config.toml
horizontal_flip = false
questions_per_image = 4
encoder_norm = "layernorm"
encoder_kernel_size = 3
fusion_encoder_width = 384
fusion_encoder_head_dim = 64
fusion_encoder_fused_qkv = false
fusion_encoder_parallel_block = false
optimizer = "muon"
momentum = 0.85
orthogonalizer = "polar_express"
warmup_steps = 170
weight_decay = 0.4
Rows from block 4 of the image encoder of a small model that answers yes/no questions on an image's attributes, named by matrix and row number. Rows with one number belong to one channel. Each number is 128 + 32 x the weight over its row's rms, rounded and kept within 0 to 255. All counts start at 0. Numbers have three digits each.
After each channel's rows are labels from the 100 images, of 14976, where the channel reaches its highest value: "responds to" is what is common among them. Only what is clearly more common there than usual is listed. The data: histories of elementary cellular automata, time running down.
# convs1: 3x3 conv (encoder.blocks.4.convs.1.weight, 64x64x3x3, each kernel summed), inputs 0-63
# convs2: expand pointwise conv (encoder.blocks.4.convs.2.weight, 256x64x1x1, transposed), outputs 0-255

convs1.60:141106096130163185115135137125139088150089084131191088101149145125226155139182097101106112136129120126133120115200077161126085133139149186110126121128109139125154067090177128154100141096129068
convs2.60:077163128148103106116119099156095082178137101069121100145146158105191183140117157093159160129132193102151114171132116086141175070090133163165148116115126105140115134118153142116060137101108114183110164134130116098141103112180155108163101109127152123063153158172140121098129137126168155057206133149111131136193124118135119148134135105129103125104166150115156133130111121104163119135149152157137130093101097144168097119124151142178153097131125134206145156147122023159107072127110075135128080209104118121156111133122112091067076128115120108107159108166161203170139118118138100099111115163132175159139129112121136101002141114132072162135100155136152251140155173128066105152127075121086155119162097105071124178110171087183118103161123145122134069159119089138113151138119152
responds to: 100 turns on; 001 turns on

convs1.21:186092101148164154131116124136187130209111102103177124111172155095160095152132153087119081144125161107133083129132110151104150098112114105105144225169112073103088134123154119095147150074157150
convs2.21:106113120120144103126131118208171134102128121157120150120144157137088142087091163109131144080101255115137124143145111128106120156160139141246120152125126141165118133094112117166091120110120141114075109084152110159178107130113141138070105085055107133145124104117124120142133111138090208061141198147132129128083147109119155154113133112197138101131133086116090112212142106187135145132125120191142106113134125128121116129106088163121134060100140108129141164188106060185143145142136112165195115119126141114149143167083111140169101106106118095125148123122065098139120135121130142176102116127119141121134164132097123160091214126055118120125102107085101154136178138126074089148168172138143134112143087148075084109090149130116110119193138235109196090152131123116149102104093138
responds to: 001 turns on; 100 turns on; 110 turns on

convs1.9:161101135102140126121130123137114046119135140140120131120092087152095139170133205132096131122175078140176072145119166151087142047132115081169159102106160102121111113098126078063127149186132152
convs2.9:116115131106116103109178117125159162113106088105194140134079181155151108135101133115134166163144158114146113255124113141146112161149132132213101162132056122164131092160136115095072135142102140095075080106090090051107092104054137109155137145161148129154121117124157207129121093172181212110079085126115124125120098155123131164149136127178120181127087150137124138126128105153108112159131137206119089108070120084129104102119140099144102109070118145153079131112116171156105151147072170140140159185195103126086142063114085152137089133166141111146121115107158162104123146102083096145140111207158119160121180116074103155237143178183141126140082094126144085151096133128125153115121105087128073077120100159106142136137138137130145163140112160165136120083133124093103141142156122
responds to: 000 turns on; 111 turns on

convs1.46:122068084142177151128191134160113048169153138090139089106096184127133084204116118126131126108133128110114152111158135139069139135098167145186102148109154168147130070169133153116101146102174098
convs2.46:112121181157099199135136105112106105184127177163175148152121163142156125110119140150148129169111059033180160049121145126131135080159136115087112155104168141111124158115092133122148142141124089115144145120075174097099134105106142130094125137136055084154132125133167132141162132122161134068144161137123091167116135068165160141154151142121181160164165118166123117110114148101205112130150092102104115171100148072137091110147066171154076116163131109118132115125179098155131132132174156063151128114087059144095028111099151155110085154110019116141150119140117089148154071132128143127102182125165091155083085178121185091095132127149133107121168176135181108178131136116136132197098161156108184134142157112119140144132113152100140115109145068164076096072094096170132084178102125
responds to: 111 turns on

convs1.30:115188137124102145142094114113165119078069172115091128101106084088124114119072093126118098106118076154138125130134114084194136158110099053124141077126142120130198126186108122091159159187139148
convs2.30:135094119145127126128148152110099124114179123155117105124108100121142091159143125076095140147171130095151097127144127065174083160138120087084100135180108133159173107143104103153105149123097122120169167115077130106125123139146134119094130222154071109128144066117133175140134134126209061218092145135175123133104094127152083124128179120144086140152112130112123134122108064143157106109132150237130125140063150158080095092131122110144101131136102128087117130148120175120115127119115123131197110143147152105091099148124149168177133129127112129077128113125113210141121208154109100107137107065105087132171129117255127146089110158224151092092129161208093171113099157087123130142126099125140072151087131142167137135125112127138149133095140055179088101130149117128130124148096161
responds to: 000 turns on

convs1.32:129089099103148098158118113131193102160100098146105142139077163077105135155170131095135118138156097126116049132168116084159154159059093103175127075112125175123076125140106185112066141107134147
convs2.32:147079128085112119139137134126123104145164157125173086160104155129087110142114129141163156137146093200102112075126125147134172134152151138134099142167111099073116090090133100139092098105100142100148138113127169149038117124163099154102136125186128142121134166104101099090108143090124102131162126176064095138137112089126115134159107119069133147163114121151122131125135133173125111084138142127111157095150146151177123158129173135165113051123114141087135117088150088122127094163058147059147170135131172142197156188105145127150137138137105179139154114162112138178161134166048120127122123243100149155119102081156132134255127079124140163118117134111113162071188116142144122134112121147094110126064098201110169121152146109116147064047148134128137086166114171176118114092133091
responds to: 111 turns on; 000 turns on

convs1.11:100149092142153170156112119109115112169125183149155147098126091136113132130138148162102128237102140178092125098106117189103079168119085132103134087172088069099097177151139084117141115091132097
convs2.11:126118139211124150113129084129153120097126095139130126094092140105202144119081133083109117092126092146161085086127147159134089124083175113116097173129090151165170135171125118096158140095172127122146103118118178102198163146127134142137131124210111137151138163094090126133097078105160110075148156093119101118122104238133115085126158101177145063125146125120167121084146089125156122104145116090173154114113108099093113125156163095130162165129111141144108155146149125099091130113164070114132122198072172156147159098113119130104151124175084085091139103070166217095109124143135126152155150066092149163130165119177145118140150095251128095173113117157135203083119148137145129126113063133063163104159092142132148116095141143085169109153098118176092227085119110115114128134099102
responds to: 011 turns on; large cells

convs1.43:108079128169130136153130111129109165127132193176150117102101061085117096107142112105149144129097164117105115097125154083150083038123119103119143130123122227169114123149152114162150058113107087
convs2.43:082146101054101135154127133123061029129133105135128113114149111089138123141110133122130107154133143147112121137179130192135134164120125140125114115131135113171128127173101109120044129076056131128157144185129130129124125150119142149193124100159110111150184156086133130124104100145113106053170131109114099166234151150179120152130174197163159133139113131108136097145195073087126176112173134205131119135148120111132130162117153063151122081138098124101123091146111169139088141140125159128149122103196131130109095124149126112122099107130137140102082095134184103117139177105096123077127123122125167108141113079089131128125137127000133155186144073119172148110139103118137134105152104103198146132143101152069154162091104117176180117126102080130120123110109163128131129155147167
responds to: 100 turns on; 011 turns on

convs1.10:150056109122135099165110072132149102148144098108141092155142173103098098197117132084134084062113183154139152091128119171155135123115066113145106093155187107111141058122149167131116144105179113
convs2.10:055133171109146102117189133103131146077146086143148140113228114096196129082173147146139194114105217133119123155092111184125107078135138136157164127134143139178148155123119128111068148142127146121131123155108102139205128119138142108109120110050143088130125087142086127149140155140142191119095094141175192125121106147136129161145144124136111102133138173102124120111177155097053118117112096114141102132129127096116101117118159108123144200151081067140114168115127169116094133152097091082123118112143153123107167126119123135086096160101169080123158142122095166098219120101115108109102115006154145100140186113144137122017109087099129126117152113162134092040115127143143074131117135132107162162214124089130132124133179111181106109201091096161171120144131125110136152095128124
responds to: 001 turns on; large cells

convs1.42:135164139128096117131102140128216134145139163184187145125102166105148149204129111168132167152135056144107165190131167100159166131142146111131150155109150150116124124180131116186157112171153183
convs2.42:139135135088142119122082120154047073128143145096107100129082149182104162128102100146114137083144162124122116077166152180105138080129099109155118128175114133136126158146105140146063125131081179090117148101140127156084104068161144172123174145147122157130134159119125081126193179110091088117089157147087159141029133091113115105168176127125169123112116166128169178175114109064095126109099083156093109124132161116107143103129079155138159092092129148180128165128147114193146100095165075100108121152170123154113125172066169124088156092135093193148145164128135159143115199129113163114124183119115114169111123121070163059117107141059175158135150136122155047078098143194129114162143190204122137126077161102061176103125136140151089150087159086166144093092141152124102112146141102
responds to: large cells

convs1.35:198144073139132152104087122098107143085191155123145187132138117143186092097163163124123120124158181097110121161100079161114145082147159096030171138113121107114150150142108111164135090143105107
convs2.35:123157099246096171143153128171180255161180090067131172116130102157145076129074125127118148120130089120100154118147155135148108098091134170057126159169149095091113138161079123120182140131156118137178085109123140094099130117145160126068110137086187130105077146114142146110119097187146124113162152207066108131100163188122120121159143136128148120135142180154113139093084116146121081122089166128114158141116115132062122076144098147154170161148147132162135114137135052097144126127134074125110110053119137157117078117174108137132105213136133103129117119115105115186100138133126108143113069103151057135104101122133156176121114148120129166135172102125153134130107071122137167157134086135141102147118094124111144192151164130092109141042106102138145140175110133125111137163108068
responds to: 001 turns on; large cells

convs1.51:102114099130119132073117114105181113166172215119111153129152115143142095083133122195130131155125101178125134118061108189169145167135119098116143221112133098112142144078137085110155102157131098
convs2.51:174221119055123126129137136099196037120146121121134085110033161107172126136165096105161100080152076140126142081113125140166115105097131162102137124175136125159159155145117116168129139156077134103044079123122116124166121103067109160107153148126112113091123045105133116105097130099163101163124144105172139119128087116089103159103170105133104153136115157121154131160134169164131147161143149093149118119143137154084114140086095076101125060094172157138119171115132157159103117074091092135185101097121132147155114141142140088138189102136164128163115115124130144129141169095140158164084085198135071104160136186143151152124172128095154087193113166114128237065134140167195105161134173131161083153134184139079158117102113093191146120109139110155077138138100096135125164082115152
responds to: 110 turns on

convs1.50:230186111160102180106142124118149107147117176114132108142117143103104133126183159149127099122127095116133137158196125107162092185085086055090113171120123153121172152145126159108147187114106126
convs2.50:150123125115136129127116141052099004157103147100082096179100102132130116183127102141130134190106145158149131120154132148124118152116099150128114138166081113111101135141154151149117159129066118138183131131175152125167161136151135115067116162190092138099148115154119171105101144100132175063153148078145136130188117103124097098126134106104155098130138102149162105103100111084125146108145100153137162103167140109097194185147175164157114154113157110132133150137162124105083094147104072147086158176143137171100111102114133140110141154096117107210108126126119115141108127130170123215145221054108160141070133084125084111000137132148128095185132139115189111130156161155138123164172116133074108158114097139154087149133090100114148098153090061093125105116096108130178160110122077
responds to: 111 turns on

convs1.29:162114161111152106141111080115096107175130078079157144125163152123085127105145112138141186080141117123096148115144055155182092065107151129093111162205088159170091127120124140148128158111070088
convs2.29:171098152092170096101163166120106116125130154091099114219100099107191145151144144071104138129161134218100145132134129087103089170128121133076147131095160114081139087165122123138088105125143123105131066137129148117239135090142148123106102147145071136123101137152129109136109161135128134087112105076088174073154112176116107158124149092150159110115132108100120149089118116108136121154125083114137104158167157168163169114120113130102132134119119078120112107152116215143081099078116122067113132123121150127155155199130134143100182119061239200176161129132123141117130153138206125091131052131089153089128149068127091101128183156154136074153128168102125197149119183143118166126168081146157097084124107113133102078092141054130145137165104091120138150145159107144096153116132063
responds to: 011 turns on; large cells; dense start

convs1.7:096118140107180085096183091140090128109097158079174128125121115138071153106117114159167089137151138101134119143100116085188064112130180121062091162153130081165155122188108141138110103188139149
convs2.7:132153126142121087096131130076097146128203077103188112130152121136183177106143155101119135134129112140120116168136159159154158149169142061106103114124067134141144106059122156142182134120156124101089112113129130123094122121148122089078162115114162137128087112089115147132103104114133143203103142107116120156094085179102120183096162185118124251100131143108113159079030075180152084155148102121140119130168103153132130149099121129162167185119118091161156089106159108107102082137189143137140113069089140124163115143053182176171155137147046141111177111140126115180135160117107084110135106129147122131127085113076089091059117134074204155124121148091113182186176154090148173134120120107093126142134189139102161109136156108109107113105166135175184113098171145143147095096165107
responds to: 000 turns on

convs1.27:152162110121146130098164161163157116076150109139145130131121163113164137180119152059094120153132120087141124146140152098077119052126165162142109086126169144142163114151181061125076083117213150
convs2.27:099125138080150098184132170140069102134131161118086114149156146146072159165099078110182108075109167109109102101120112127111154141071114102192100100104150129147119125103117120135122110136131136152141149095153116153186121152108133121160124137083178155119096154143132150130136109115113087190109121146159118127110151069174122132102195131161111128161111151127124121113198122092106178124128134141059161142148148110083114138143106070120142114141120132132157173086116202177084150078068080139127153082191119132134059193078111098113153153125062112148074131152122100165165141142110164124142141123108169137103089131179148114086041120068128197080155123145095118055072129142106160123122165136119146143104174113118131123194177186137109114105123109122121073095192227115160127120230115
responds to: 111 turns on; large cells

convs1.55:129101144152172145125135152127172058152126085115103164154116144132173132084076133136136138160148127185106128099128043149126140046148150129095128160157139104124111107100134112170091215108140188
convs2.55:083156151117066127110148145185096108168106152085152130096138180127136135144104116116136169109100094112152119103123062119110061068185186126139138145074164119087139128171162119106181108133114131113185098193131107087099154164127135143131110104179113113125146088164100104152147109049096117052180132130146179114188117121112105168146098083160129164151156158099090124166172153135169115142131129102121182156056129142147106101178078096205112118058079122099111098140169115118124133141065115137226129110141154141085078141148124091159154097131165083119126135120113140154120168139094130083141191128162116096141171125082098165108190094149104084093090125124148123148154135205110113168151170114134115127127082157170170193143127199169153121092125167107102096106117146110108097175162109
responds to: 001 turns on; 100 turns on; large cells

convs1.53:042105146097170147112120128151134198105157126134122134156164175145112167123119170067124114140122165101138106149161183122127149096159092181112136202129128097165159136061124117136088106094132069
convs2.53:012102118186145126143138118113101132119108161113088114091139198161170148099153161139164131077056171172106131138116140132132140127177131136205128147139153142139136064136128154080123120161098109093170165133127161122089160144130115095141143081125160102125130142072148070132139120086121079154112159136153161141188118136141092113164163125171123164114153137104141147147159170100091095129114073109121144128081140086102163128104122113134093156139174075122135128135136077071181155211164121095112135096180176138071143057135161128131093111140104173107101132115097100073097055158128131139142132104128228121102173116091111096169110077147090163154081108129162152090131125081072143171149119144127152110102139128201125134109169130234098085161155127102079104102150176156127154169142122
responds to: 100 turns on; 011 turns on; 101 turns on

convs1.14:167116064134082137102078104119149139133117085114099102090140116139168147052136145179150100108144084110159129150132121060118152156168103150124156163165116082102121113153124177066162077185084128
convs2.14:150161104149088167158132103115097109140154148141092109110093127191154150166127175104156165139060103125127099110147186100190128162081124136149098148120102165093142116195125142111110133109117158149163120159061124127090112151102122119195127110031083138105163108086145108142093145091103159110153075126137148078099085138092165085137104084101123144139131119162141109167103137158126124122190088138116136179175112122153101103125117093188133118083104134106130092145170138123137160110105103141175136209117060124114087111103156089114134161134100111164141127084100137119162100134138102127099133065164068155138136182004137104081193213146146098157144168126194160122125099124082135106061095100082186137138226119148130107119159124091122155110116190142151121119149086170118156102126146
responds to: 110 turns on; 010 turns on; 001 turns on

convs1.38:132115139137115115140169158117135131169133171161094139104151056118176137114213095136108126085112138137120173075124132255117109135112108148121143113142118124158100096144114111104118061151147080
convs2.38:125142128135169140175105120106167134133147143239134158134156094112107128152132103143111147142100161108118157184115164124121152132138084130057200156131081107156143176119093097132194151127188140110095097125122129162100103119130180119068132130117111091124177123127185120121124176114058160088099145118168119123158111155170097234111102133125114113122109129116159105137120143037117101166127082141124101085151123114144173075129111092209165131084171093129171123138109104148127143125165057154160155184099165119132122102133130099107120129129184101123134104134130161199117099127131131092104120081135062156155100081123140175109111127165108149104119051094110137100146087115139097112082123139085153139213055066155138126121057109142130115077101145108140167183080178166177080107108141
responds to: large cells; 100 turns on

convs1.15:118086115090067124126083103085125203103140133175111095105134112098105116065142093203132090082113151129141170145122143089170166183142129109113115088121066091106140124114108151146134123158060107
convs2.15:106101099137110080122145091125089220104100131120087149121112081132107171145095084135133112126140155082160103152129109147156146127182085131098127147071106099089141125089144120111107129117132158100114138129086127147056135108134151105120184147139106097094148177065081122102132085139163096107118135148151144142180139139124076111127111133141162124120070160133140099097119154129153099110255118132071119128143108144094158153115118164136155102165145114142126086120148094119170146163199151129121184085100173111136131087087086156122172082171120155187182115103131133111103081142136137120137192093125138122159113146118169150085174164223157088099127129151116014142229145109154166108081098161122125112142173132206135050084135130116132130156147192123162092131121157143111139115138185
responds to: 000 turns on; 001 turns on; rule: rule 7

convs1.45:170155117133105119222135129124117166132075105141131130135082083108105165132162136068171181132140129106157139099105142072126134087146119099172091159199117173131134143211121101133120141149157175
convs2.45:093099122123169144175076177165101080130140150152124112180119121165076122085155137124163091089110101087146114129165130153111129021132125132086103118173106145130162075135111124153063118174119106115124113067152130131172086111116160149126166172068124151121119142090117090156109116096155125179090183148189079139092103123079116134127175141126120152115070153101106134159122096148142109196080093131107155136137183125119168091162173090121145176105141122130158072184122165076112117138144133051157174166138165126126081148132097193178104126118070094120081133120086142125107170100143144078170090080172119111113221137093147104094084174105129091128154108145148151122133137166116187168187137154139070157185176141132117157111146118184081141124168092129197106088124114107144138173121109
responds to: large cells

convs1.26:128136078084162126121146137164175103070129132140179138130132147151106182138091124166161124147125088127098203166142118105147139161097093171169105111086120100149117047148203164167114128181134107
convs2.26:098152104148110152125151142148071018144139102113145141170068153133110116106151097147175112153141101166123149137129165177128170133151134110148071121091173122146161162132095119158153134100120099108183155155109116083101132083163121115107137188223109139144140175123100086121134142167149117162128116152102097099066082124139125087147123148090132131087128120117175145150142103160120112173149119112082132159151195089133140138118125092106136096105132129138122093120115018121168109178107217145122125108143167136159119181099153116109124140138133148133132122151186065149156175138056135133109103129135127151147135125105128075069176080134154165115140129092119015081175085110119130127162145162040166147172110155078145050112129092087141114134132142133020136181132111162098134127116107
responds to: 011 turns on; 100 turns on; large cells

convs1.0:078141149112136136117151124074133128135112165101075138110101100118093081076146107203112140106097157109117177117125134178160097190114123062149104108090150064184088057128079115128127114129139128
convs2.0:117110117218100124124139148167124106122144168074106156213056166170095102131092146120126119148125144065112134161129107123124133087114136145135164057129155109142179103110136131105164057108141140070101132088129072081174123075130095098103146155160130101112127144114111187138178060085243110209142138114147111168090153124142069116114142188182157111098153105123152088150166093168128160169126095193162125115100128140126092113128115112148138088160109099125128150172105163117152143105079057216117067100144184111107087150130130109151121148148100180136098139115105152132138130135142141114082108105092090095119139122231105150142094153131075061161113096127130172078174128073138156161127161130103135119157125146114166099120107122151131088122109102120152161166147115132138115109092184
responds to: 000 turns on; large cells; 101 turns on

convs1.5:151182095104124038127148150146153091240188099154169134111114135126115119127152148159149150148158100116120162163077136136150146142109141113096134163096121176134077112078080094145124122114107092
convs2.5:124148139159115146145082148131149134111150115128124169125120174120114169093121107100129151172182193115086124118155155155084132054118119101146113096168193115127108133130121134097102077106128148138122122123122104149104136094157113129137104167166157081122104175139129124148111098145078074043122126073073106187063082078113098134104158148123218121099138139124105126150133076122076132113069123100134133135130155119149129124156163140158168033121136172141111147199100146116133153217122123141097100120101120193099117110146105117147099142162152099149135137118134171139098108122145095155168100096083103101149128126023136064184221147101066154167108109128128150166131140163177092164096099162146139156116137141063191110225154089108104109079129066155092117148149147150141168158136142
responds to: 011 turns on

convs1.49:197178119164071148079101138159091109101142118095146139125136093138102120189165127142105093174139100110116105147098100106042134116116128135130126118091134104117128150153142158043125163145214154
convs2.49:151084104089100125132126123141123152125106194154187150122166116114088101086148156127115122137090152108100156048127118081114102137160130172198113132120105126127152119154138130136134117126122123127098129122149124144100110149100136140138113141128135166193127081120103071118132111129149222165094132232129131122120125045182147142107100097100104127144103114109118116124116135087147114109083116184101154158120103155111127126159122142117108098158121108085154173115169217108120071130118168182120153137117135109142074120113092160160105104147080132128081117108082255122143091143146127074107120117152107151114106146137127178099128133207144173145128137151120090083084131168158137100123170137149090208091140125161106130113090147078123126142138237107174112065092194109136101108158150
responds to: 111 turns on

convs1.31:127083177119135122122141121137051125141117156169064124121116101149130129137083120135146071179147119129159125124103185144133130156107079052171159069092152106133106143113087127163154052189141137
convs2.31:180143162101148108082145131163082060124163156123104128178104121107070193141123139124115111097066097121130110112117119097151147075085106117155066098148151107169135159115147153135108091128203123162174125070148107130089160116185126114133161153184165109135106138151109075114122188079097154139102118138065135157057100149094142146155189111146204154116111104124180127136118122136105124178127093171151110144134114102104157114150112110130165072176164126153099173131139136141063089099174175086146114078130087139135112160088115133128114101113114102092117107164183130107083145157166139168159163177101151146102101029097115120106205155146123229177164122106156127143093149116074118126098129172166137150156083141122147119160155147117096127095107101093144152116073211163174104112075110
responds to: 111 turns on; dense start

convs1.13:091071184135206119132150158154106124140138134098107170113130177112104131136155177077090120137098139127142150179105120127114105188098134173130137156070130121137104165164180193162099185151175122
convs2.13:107125117151110110103154119140000045131126102137165144057129120110140174070162097164133131178110139178095128127110120163111159120103187134124101071128147134184153123132130096145186110161139127143117184133144096177131137102153154078137156128155140131114123163152114152103202121152117129144096101091095130125157143157137085128115198157109132099141097143114106127121102124146117116167191086071159140106147114097098119114156113138151165111116126118148163157079140132143104123132180201142114153094160182143129125121081150117077108177096100093142136128160165148095116141114076120165104164139141129146137076072067123111118111101085113141115126150152176112084145152121102119135117137179097151073042077126134130108144161163060237100110164059135070104176154164167168097152175109
responds to: 011 turns on

convs1.58:074164111109086155138160109177133134091123114131117141104114103167064057108108089164144193098089140123136172124113121120143130100112174104142134074117123160125046170080097177106144162146082104
convs2.58:209103137122150134172077116122148166160095162136123145170077110103148112115140130137141115101141119130156129185096145144119144146138094115106119165181139132160138110067131111069174115076057132125152099128131097129041129169106125125151166184208071139156097124102117250181114136116124085063156142116149089106176100152098140115121140117146110174099144090128132164086129149129089159117122036190060131183121154186086131137116144162136085147157117140137119143170104128131106170096086136156138095156174143100133160109099123110162146143145151176120129128131098151152084145110113123083138103070126173133141126186188121086131156155156126013091106112115168095203122102162150132119123151096167115120169125148106140159114169103097075141123112208095110102114135071119104139097101121
responds to: 110 turns on; 000 turns on; large cells

convs1.62:135145069165139144090078139129104087105145069167139144129124092069210075136124085084127137137096081141126111148127121157139139158127172156110141125111116080132093143141076082195126133113197157
convs2.62:199111144121149138123151123111106247125130146138100119152134069202141115139106136128153110094144084128159127185131109166086135093103145120175113139159143104140107110074113125127143134128076113174120115140148162137125123140119141114132111133110096100094120122127098141133120121151140122071102121215128114128111126137158157119133131154120175199173146098117126170115147099084093118122136101092097109094151150128121095105102092102128133151083125112180125107133127201123136096100068087171181109061186081135139117169120103114142113132100162089086105116139152255154164139167117131119141118139115111158120104129106142192096111169195095156040132065106088097161140101100128092131155097136148140115183108146079099132160103119133098146111112255129151123107140144078101088158193098
responds to: 111 turns on; 000 turns on

convs1.44:054161149117100149181137131143097147062120101126127110119157061114140159089146093190107167133132143127133206085133115133107161138169111169145146072107122095170162148146111104174170125187100129
convs2.44:133121130118121143118142138093166255080126148121114103156134171158062128105125185108121133118173088142104103050099168112129115133185134117101115102155067143132143126104138140089161132125099124140089215122137189121160110093099146123203153123150118112113174123114151138132131126110112125102175090072098073109143117144146079154116098141137165145108114123129162140104165108144147158128125166094109093130133117139090135131139131152141208160148157124140140066136142057166196121128168207070169149165125153151137168142122144155159131124104072170093121101109121108079122100106143121147162138192096070127130077083143128116096110153111087135129142128168187092146148138153139122118175106138114132108121079171105196104152133103014052131097152105125127123040138111111148111162089129
responds to: 000 turns on; large cells

convs1.33:094067117111118113100126124176109095096163077153117133092122089147130122069124103105108134110132116130117134179139145133095209209138201207133119091105117129133148138092147110179161170097118099
convs2.33:064159139096074187142134120152122138115130075135096162163172087091101075122119082113145126192104092084186146099142120144127144144155192089113136084136083101156125117099133129136154118161162090093134117177152096175154143069164096113119085097101082141124098135103114118129120094088095104102141152115096229119176110129133096077166120160077110113084151186121093088102109165120123114111142206107124130094121123140171137153106129131166144144109121126079127152080127141109112092133121146151116129062124131104147080068183121130144112128139153144144152119140115132106152149105184145198177198217091093143132102143145136183035146154110155162135086134143166176232202181099172133151106134111132123118191126167194115117179124106139154108131133078132105135124126131103119081081096127
responds to: 000 turns on

convs1.2:082118109140171135136149138113101110092151106082144141190058162184139125123158100157097126067128115150112129064131145100128106079107150138104111059085135168141095123141158111168052087109091166
convs2.2:066117130132113134159124123137127064150173106181176127174161089097098129118126142118140065131190084143087127143136121097095120133124079086086146140119089148131170114144129117136055096110147104133110109118127093106163113122125144097158126123123105130177132077085150163133133154138142129126105117185115121109158087174115124100092145149131149150138163042111144106124178162095166096169130144108166121211175144117075171145132156129144119138143108146145123113159091123111111155119127147199116072069123110103106174173130116140109199115140183133122128131108135120131168158123148097027129132238090152116105145140192120113255120166183125110085101091176143189088118122122126129083126122127124116167136111129142102128118077122157087102134137129153115163087157124098128145116094126
responds to: 111 turns on

convs1.52:165091168138092133138128106088129168110102102037095162149094089133177188137146134104114160120149136133128115109110129118152119123148143081103138154130121118145080126101084089034111044087093122
convs2.52:156144149135135097128153114132180121157096149134154112134119125104161155095148161132091091133160076172127117117111115110162115158140145149134169123098150107096093116100137129163255135143191138121145115080151149140179114113127110146166097097193106117100118122141154170124136136124122141042019102117153176123243130151149143109139097120129139103154105102115151131139142119081083108128192105111143121125098111079154115133099146100156128202119096123132084152104093196119139160082154170133133153084130115117114144165118123091116107148081136152142099152128116097112138061150152139158102126119108234116099168118108140073094148131199101153100142124121131150108126094139160098068141134107191102121116089108157098153140088120097147158154069142099123104130137137101161134101127111
responds to: 001 turns on; 100 turns on